A small image classifier, trained from scratch: 1.85M parameters, muon at rate 0.025.
Rows from block 2, named by matrix and row number. Rows with one number belong to one neuron. Each number is 500 + 40 x the weight over its row's rms, rounded and kept within 0 to 999. All counts start at 0. Numbers have three digits each. After the name is the row's rms in percent of the matrix's.
# fc1: MLP up (model.blocks.2.mlp.fc1.weight, 768x192), inputs 96-143
# fc2: MLP down (model.blocks.2.mlp.fc2.weight, 192x768, transposed), outputs 96-143
fc1.128 120:448564499508477406551423576536507486486496471477475428498473479508508492497571480517543487490482498525514477494532502497441494483530496446500490
fc2.128 114:504519445382584551539483516467494438518502566484541461526551498501478497471457534533570535494554510441444568421540547485544445597495473477561487
fc1.129 090:500515476574509564499407474483535454548406516454415498483435514519526496511512512421516424493488533547519493488482516519464612393502484524403493
fc2.129 088:522462475512453467561520478499497549464523556456500465489519469484471542475495425444458539422575546482468486545475617477507546501447510472544439
fc1.130 125:480532473586512584509548514537490537477523471541555474569557562537402517484558490478486550606471519507514462475555522513510485466537496450548456
fc2.130 127:559536522496441447531533543494535563478559476526502486459444555494487503438520442541472519477523519571525529451490426466521487521472559542584527
fc1.131 105:503475535517431468548460589519462493511521445471394492579525517552492559462550497513480457518538508495507500477520487491445523553452637536489475
fc2.131 103:481491415473475495467448476501651495510523498508474453517460516432419515462464438475490445544545521462463555480483454517523475536476509487468494
fc1.132 092:528563500471481534551488503477540460561504529493402467517481519495540505512477521521583527506531483560499500484524491505577535463533435504484584
fc2.132 092:456498559461508537509529579468483500506530464490452410511510539477515512535493427482453555422500540513483509468475496539503470540469504460500490
fc1.133 104:443525571608489437481527395618496463512508500469408460485588479508531515536515490479505497541520462508525473468522458453514457456488497530442511
fc2.133 098:448384494524548536476488525529512516495436541497494437455531546499440546528539516566499367459464493473360502463535494473471464477491415488558495
fc1.134 101:489521499493523487539546502503492474505565441487478493470525530486552512463515563555545574453482536509521522468527493488553548538561480471496549
fc2.134 105:474555509494502527494546506436455504515439497503488506440553425473568553473538474468479487503499511520500476465519543512536548494484518464531454
fc1.135 113:501544471526501515540541490469498545460459575492536480524595549563506506552447573486613510446531505486478488507503404513512478519565542499531502
fc2.135 111:448481536529482498477521545445594435473425478481551531525527450529525469468529468493484447582493469567559534404506543516478475505500534456544512
fc1.136 086:588571454516477464448497476535497522412504474478496473563588482559461467503482534511542482542537464522476589497571504435469515502500519532492507
fc2.136 083:466519450469477463498447534562484474428537484503495486517525435555538508530482519527519518555471474461526463455467509498559513465500472490461492
fc1.137 092:394508500487489449537485480473512448525520507547530497501440546463475486483467493577552551522494540472477371458476513509461529474547441481540503
fc2.137 095:464502529474548448523569463533408488543524531467531464465527458466438478478506508509486506505476572474453499522559493514429421541502548538471555
fc1.138 123:424451516566458583509530483518452498486487445524480490532477436438466536419484481508545454445449503540509519557500413462529531524467537529419528
fc2.138 121:451476479501513414424528542512516463516505499519511522486537470497500436554417504494453494507500462563483500463472499511545483509430536476508577
fc1.139 090:529444471554504490430582463449486502459471552552441541499475585458507527471449586489489526472509501532509497519540510482394454453499466506510402
fc2.139 082:540546504537468450481573477517507489524470510512504619475502527490457533514484489463443483450449534574512526569475526530505543529492506450481498
fc1.140 098:514485484483513604594508481494504510474420493455473502548499531512481431501560479466511505543453530491441449444521453483478515511447528486568534
fc2.140 096:525508449455586488528588507477442508484546504500464504545497512505506394519391533538504511542487461510510440479561498468472537492587477468521498
fc1.141 112:473526506522441531479450526483506503506588516452444459474464577491441535495527530432574459512483475474534526490559480517418507459523559517482449
fc2.141 114:478440538468493508467487470481500542498531511419442524480496568478540477470506495459530465497456552411548478597518591554447507489528560487473533
fc1.143 099:484514546477486541521507462517472549437539508572441488502473546456540558544420467490478516521516481567478529497475530456486521528455504478551470
fc2.143 097:463406455557431491504525524470476471420509549518525459437568440580455499546477540437493508519515534539520532462546470439495536496518515461506593
fc1.144 097:550527547545510548548507470433499488477469564543514486534542562505491518504442557456452500530521480454540477470448432517515628485468503501539488
fc2.144 095:501502503535469548463467535561492459471545540480492486418528486491502454492381518468519499505421453542499450449575471502462482567458508485488463
fc1.145 099:471409530544483454483471492554550511503442555458527490502459537473514511507463509528507487503528501483499518506417613473464496444464468484567477
fc2.145 094:514422502547432551560508474530546489533514501505584463565537507448504528525510508505486430470491441440490454484517434544473494415463510543476539
fc1.146 110:548486499523580509476434513558471530532487462542509555455473501475454460477527487553463548470529551538508456537557556485500505549503558533459533
fc2.146 114:501428516548553527515518493514499477456486528556455496462524571490461457468442469412504500545535553469476495448532526419505506516463518582426505
fc1.148 098:522489444435460508553546470532471512539483533514499506534531444482486462413481461469535529513505506529423490459508494524435546539467441614426468
fc2.148 094:519444598547486544496486458570482468471516502459478492561474543512564448529461470533492518552518487600491539519519515498517506442457557498528510
fc1.149 109:492484498528466512447517508480573470537516529485430481490522534427519543557558529471461515527588522490545496471554496523482492541605538522581468
fc2.149 110:530475480464535481495475511464493560444519551504506500522566479409501482526487496494525446492485520495447480493502492522473583467564555543475439
fc1.150 087:470495541483494512555460509514483452545523557482480484534460507521439465555489504548512455581467386539489428557482538495489499503541516511506535
fc2.150 088:491539515529542502518510473538544503534496522450409560521515552491456478474467447546499517565475523501527455596455553464479490563455488465430482
fc1.152 086:436528469486505541488521498483414522472503491488535482497408566559468495485509530514501551492458466566481492581547459489449544521516499579582527
fc2.152 090:514498430542487453590484522522459521516443486506475497509537492565515500474508484514513587434489559450546537495484458520512534495480529369469508
fc1.153 118:521514501460408453511405468519467514541465532507559512569511537494492514516489563500526481528499505481497507486520455484506541448389602482547486
fc2.153 112:528452490421585506417533485539485459518486520461470493471505518500481493467515443577492523535517558539553511519486501525511513480484481510599452
fc1.154 100:527575468543472472541478503513535504463518533560497417492547521510491561557413495488475464475519489484521492536523506469482455512514443619570506
fc2.154 103:532517425490491506466417558494486507476506541464473538578521502545454523509477558478490392520492541550464549483501482496421532489471570497510518
fc1.155 117:522470535562501553469516475479462457518462512496595535513449451518515562506515498507450480487443434518540459478548494542540468517474492504423427
fc2.155 109:572516541494454497420463535482589488460478465478542496526529467493441477495522571421525534502474492443504468503568485563489514462484415520486517
fc1.156 100:583507456518489507488449559587493546517508421548452462520452499565520494528576529463499465455484502482531489495468510509550421547553468508487510
fc2.156 096:490492518582495537520503567543519545458506465438501473415493480456530542543551516483533526545499518501544415447484500464490529399512500501534444
fc1.157 104:451411527499581525458524437488536453530478489417530511480449477514464515492564486513529520505505445469471475494473493548536494500495537562470471
fc2.157 097:504448518465588478512509494500518463471519466448504479494556580524509454491429485434538513508546532445505523498500538473500507508493489551467550
fc1.158 086:491502564499511511493547596483538471490455538503515516489460556397587491494530444456523454496503480484460500538571497394508544548527502557513499
fc2.158 089:467541507465467560498481462499532458453555573469530444453475561531504536489449499462463557455544507493479490468453593485535584501477469524517483
fc1.159 102:436446571454461504521488493542482490527507521518540507513550502488491567455463479541550524510481540441505429480574529501498537540490445425517517
fc2.159 102:465432511473521509441532465488503481476453536496490491495397485535482521447486496536516472460467476446557492544447507457464477503575537463508483
fc1.160 090:559502468520490475522540548494495544491472467553532592516522462513535505483525550433513509561494499464529486509430521563513578438470536512467457
fc2.160 093:526488492504487581480500446587504532491481525479484520502511486487543539473488492437485565569501418537542470519512494494552472500528460487527481
fc1.161 087:455452532489545461582448527502486474497553526527500421473485507538450557516487532525521464495461551478456504524580520584488497483536525445478512
fc2.161 084:491544482447516534492428544537527464428501543512530506516536531505448524492502487499497497542483516439546449593511555552534533477486517531546554
fc1.162 100:560489530612491525439442544557531462485518512521450516473459512401534517542493509458482443480467573548533566468514533469500487527493540504557475
fc2.162 099:553451472483502480466456505454497470530532492521480460505517497513499581502455505490467509451565541476603494473487484503515486560530578541501524
fc1.163 085:409463470528548506439461530469532419553537482499494572595428521492397463488502423466463516528454550550498503518461474507448545460534468510450484
fc2.163 085:482560447520478541549505401541479475516485506484508579453468559468553505531484420480454509491518400550505397428513523540494531478487482507499582
fc1.164 097:508477493536449483489418496543561508440533446472485553549481531411517499488470516524512565530491476510494597498583504576488531582448519417543545
fc2.164 096:515520469509488550483474470484490513485468423570492496482532551554461415482470502471493425508436428494457485480488447553567511510536451498482485
fc1.165 087:513456525442510518505553494514533521426486422469485569514512510541502520502502587497530494488541539455548484508481451490573476548498491552587535
fc2.165 089:495510536528501540407465450488511382544503477590512504479466447575495426483540508454517506506430494544467566503495426507458454545451502601486498
fc1.166 104:531520485466507527460560484524423509511514514515525475493552500560416536464562452469434501513451483546454507516539434544521469492541553450541492
fc2.166 109:461473534510521551510507472561497496499449412438582478467440487586499459426470459497487560480519514499491517461406559512480511458516509455551520
fc1.167 112:514593479465512409451505502478494504515605438513572500579431541463462536543501528495545500622575536508525516558525546469460457507464537460512512
fc2.167 111:540562427481500479498488513448454515548476453462490450487499554414545440498467516434472436498476502504532478449451529520575436525519491502528434
fc1.168 104:558531534456561510511523588504457521489468511542523550504479563516487517537571458543562519473559479552477526462483440493484466501476514487474538
fc2.168 104:527500470532474537522510477500489428504459535535512531522579500495525529481441481617558504478474549595486479519478495476524568477472509531490492
fc1.169 112:486480475539435495510500586531498441518475509497485486448467419556424502412484541538450485513443477489445461562508497502574575497510543496478473
fc2.169 113:501514532450515538469578518504470486505506529495529499575572494467469504459463497505447542473479501453479444454479514454510509544460536476551547
fc1.170 110:512433517492550508586458493549510480520476522478514551483416505427510525512534550533476472515534561533543426464505494482464491592461474556492508
fc2.170 115:518502473552500518562562509465503427523564486553501469435495547482497454452501449431514492491475473505456500489472460497557492518549459466515512
fc1.171 107:509525480486449502537545533566522477430482542544520500532541512496496470479517516518459444523499454491460496547493565474542479496522463549526406
fc2.171 108:555491465540513510478565488575552500479471545503471520518433528555497470499540531531452533446504548505608449563468543514526535428430477480475548
fc1.172 077:502512537464462509458452440515480551513489536511474522493554557516441590455499539467503515543420493477499525558486494527462438527499541548485529
fc2.172 083:500489504565510521457571546561475518548472479384546553519482404557552470480499516441463445489505463475439502527493544478540411466498468489525481
fc1.173 090:492447537524557556470498501516501509456549557446528548583531548377496568499449511440477560479433467534471489472525400494471515541462558543514489
fc2.173 085:514528472503527487461466447508466471456385531551498584394476509471480487465502544497458453511451523454491453502435492523513551506524500497458580
fc1.174 092:532404539428499545449517459486567508550476462535468486507478502463497541455467500538600482460441425442436453506503505499498565467524513560531527
fc2.174 090:563508407487423545500490638452473471440499460510531509527574520528522567445423522493518525451505371486479525483450530494528480482471519567582472
fc1.175 096:506524486434535559582501532486496514500514493435502460485529496486506563552477580445477509492525554492459475506451476485553481549552484450493482
fc2.175 098:441559514474559541530476521467541526476577476506516514461539462523441479442548559426453420515452474498437528494476509444545461493499434498539555
fc1.176 092:474494537475444416521553510584486559487486530426450535515566452488471496502484514485590527478441545519476593510507550417464513504473474483501422
fc2.176 097:466541464481458494519460520494589554530484526543493559536491552558491476595462518580561481492475476484551415531445475423501523494534490582561445
fc1.177 115:463474540490556502433544593469496498494513542542543487518542465555504582511435479451490631516558561555535460521516510495522507525503487537456533
fc2.177 117:498517469523546490555494485500527526460512530536522487466445477573525395491513459494483495598448484488543506523430432511506518532503452537482512
fc1.178 097:492481546529544559507540499507468503497481443500486468465514500467500574484465500532530552523580598426497506441508517478470554460488464437521489
fc2.178 106:502522463480529512556530497487494596519513455569513434423439449512523530473557487530504485550568492469428537458593537539441437492499513517488451
fc1.179 087:576462479501501538511517448547524509561437541419452520548493517527475540426442475575534568504492481537490490518492445491460509484504504484521488
fc2.179 089:553563499503490493512532496450556464501429540503525492505515487476482502492500522454493467524474491565506492470567524493440436573496476477504457
fc1.180 108:468519472498545519538499495443487456461514482444590521528484518495610520563491527533564499484482471459489492519507467554453576543506502534479532
fc2.180 099:558491469542500459576528499531472420510525526485519469513496482537561513506426453550489565419513509500457475436457461450470528525586523540563569
fc1.182 116:440511483519539529556576466510471541549530559479474529528533529497498555526489448457505494488467521575491499487450538468483519472538602475594494
fc2.182 112:445530525501542525546471507554485519505485542497468522535490572497463530502517481490526501518513525561539436480459512490536460512513504514458454
fc1.183 086:412502543500533437449438448465488532467501538521517546531504524452439522505511551468533491444522473448479522484554450536461512472496485492556521
fc2.183 088:485465463483547433546517493511494500512455549448486476507521456526511429485518474546445509556500526452510484488545452511519508459513556484480523
fc1.184 078:531501527443489599539452470541489497421455510517548468596536506500462454538543439527472555531513462518445524461520495513479493543502444505592524
fc2.184 077:464499443544421543515479561440496575519480468480497490500508377559546391456436546583506499532434500456508573484483541494529525494485499524480547
fc1.185 108:452482530485465445536552440453473449495544531451503514495529441557476410583495533498552510497460516505488572491525462461512531460513503485517464
fc2.185 110:499468558466483550512524490466523488514487460512472519512475547496574445504528478541462510509498457529542465555487503537447535466600573490488475
fc1.186 088:541484547537535483533505441508539494530519461504451455470484563529490498531525470549485482497507506530505475424546464512457544533471473591509509
fc2.186 093:510421489526459569483520494473440460460512548512440485534479537464483472468486519518408530453558498475452515553579440500523543460488438503558474
fc1.187 098:511474438519502506476558420651491498563508548496551461581456537466531463464505565493514506466488482476513535511537491567511578515502476461538416
fc2.187 093:513454516551475508454540484590453489509449450508517456426530446513480497509494521501545486478569492496522551471487553507522460469486504556540497
fc1.188 106:449494531516538518476585543516456495554555500508488550509492549530464577496452442557444485510462483561460507508491553533527539518501564472540548
fc2.188 097:558484504494482584460558464546487527456492544482487492513501501510499501510469437544521549592518514491514421449502496541473501455443508416535591
fc1.189 086:493540489559598547486524440518461543472568548485507494473540502495510452511510491528523541574495484525467438537477516491442498501470496578537495
fc2.189 088:502586448511525532592510401506423475474449488512590470542472467506479491527553472523504535562458511501475557474497431487510483481422527560542527
fc1.190 115:484500543427514469487466417500515507521535542534526491480543542476459489414432495483496494579490466393540429509573489487497497498505574426520508
fc2.190 110:475499477517482422531479498520537496553490484469491489415491452422503518550440507446498569423480464423532420528487543577523479529557548519456528
fc1.191 107:464481468513509534576470451498570544541520469504520416463450438502499523428454481547461450492426503488499599453488457509442483501506518518538445
fc2.191 113:566515526450502457468530507501493413488537495526537453544467519435453548522535572533492481550461558434504498487497517529519562519476547479562457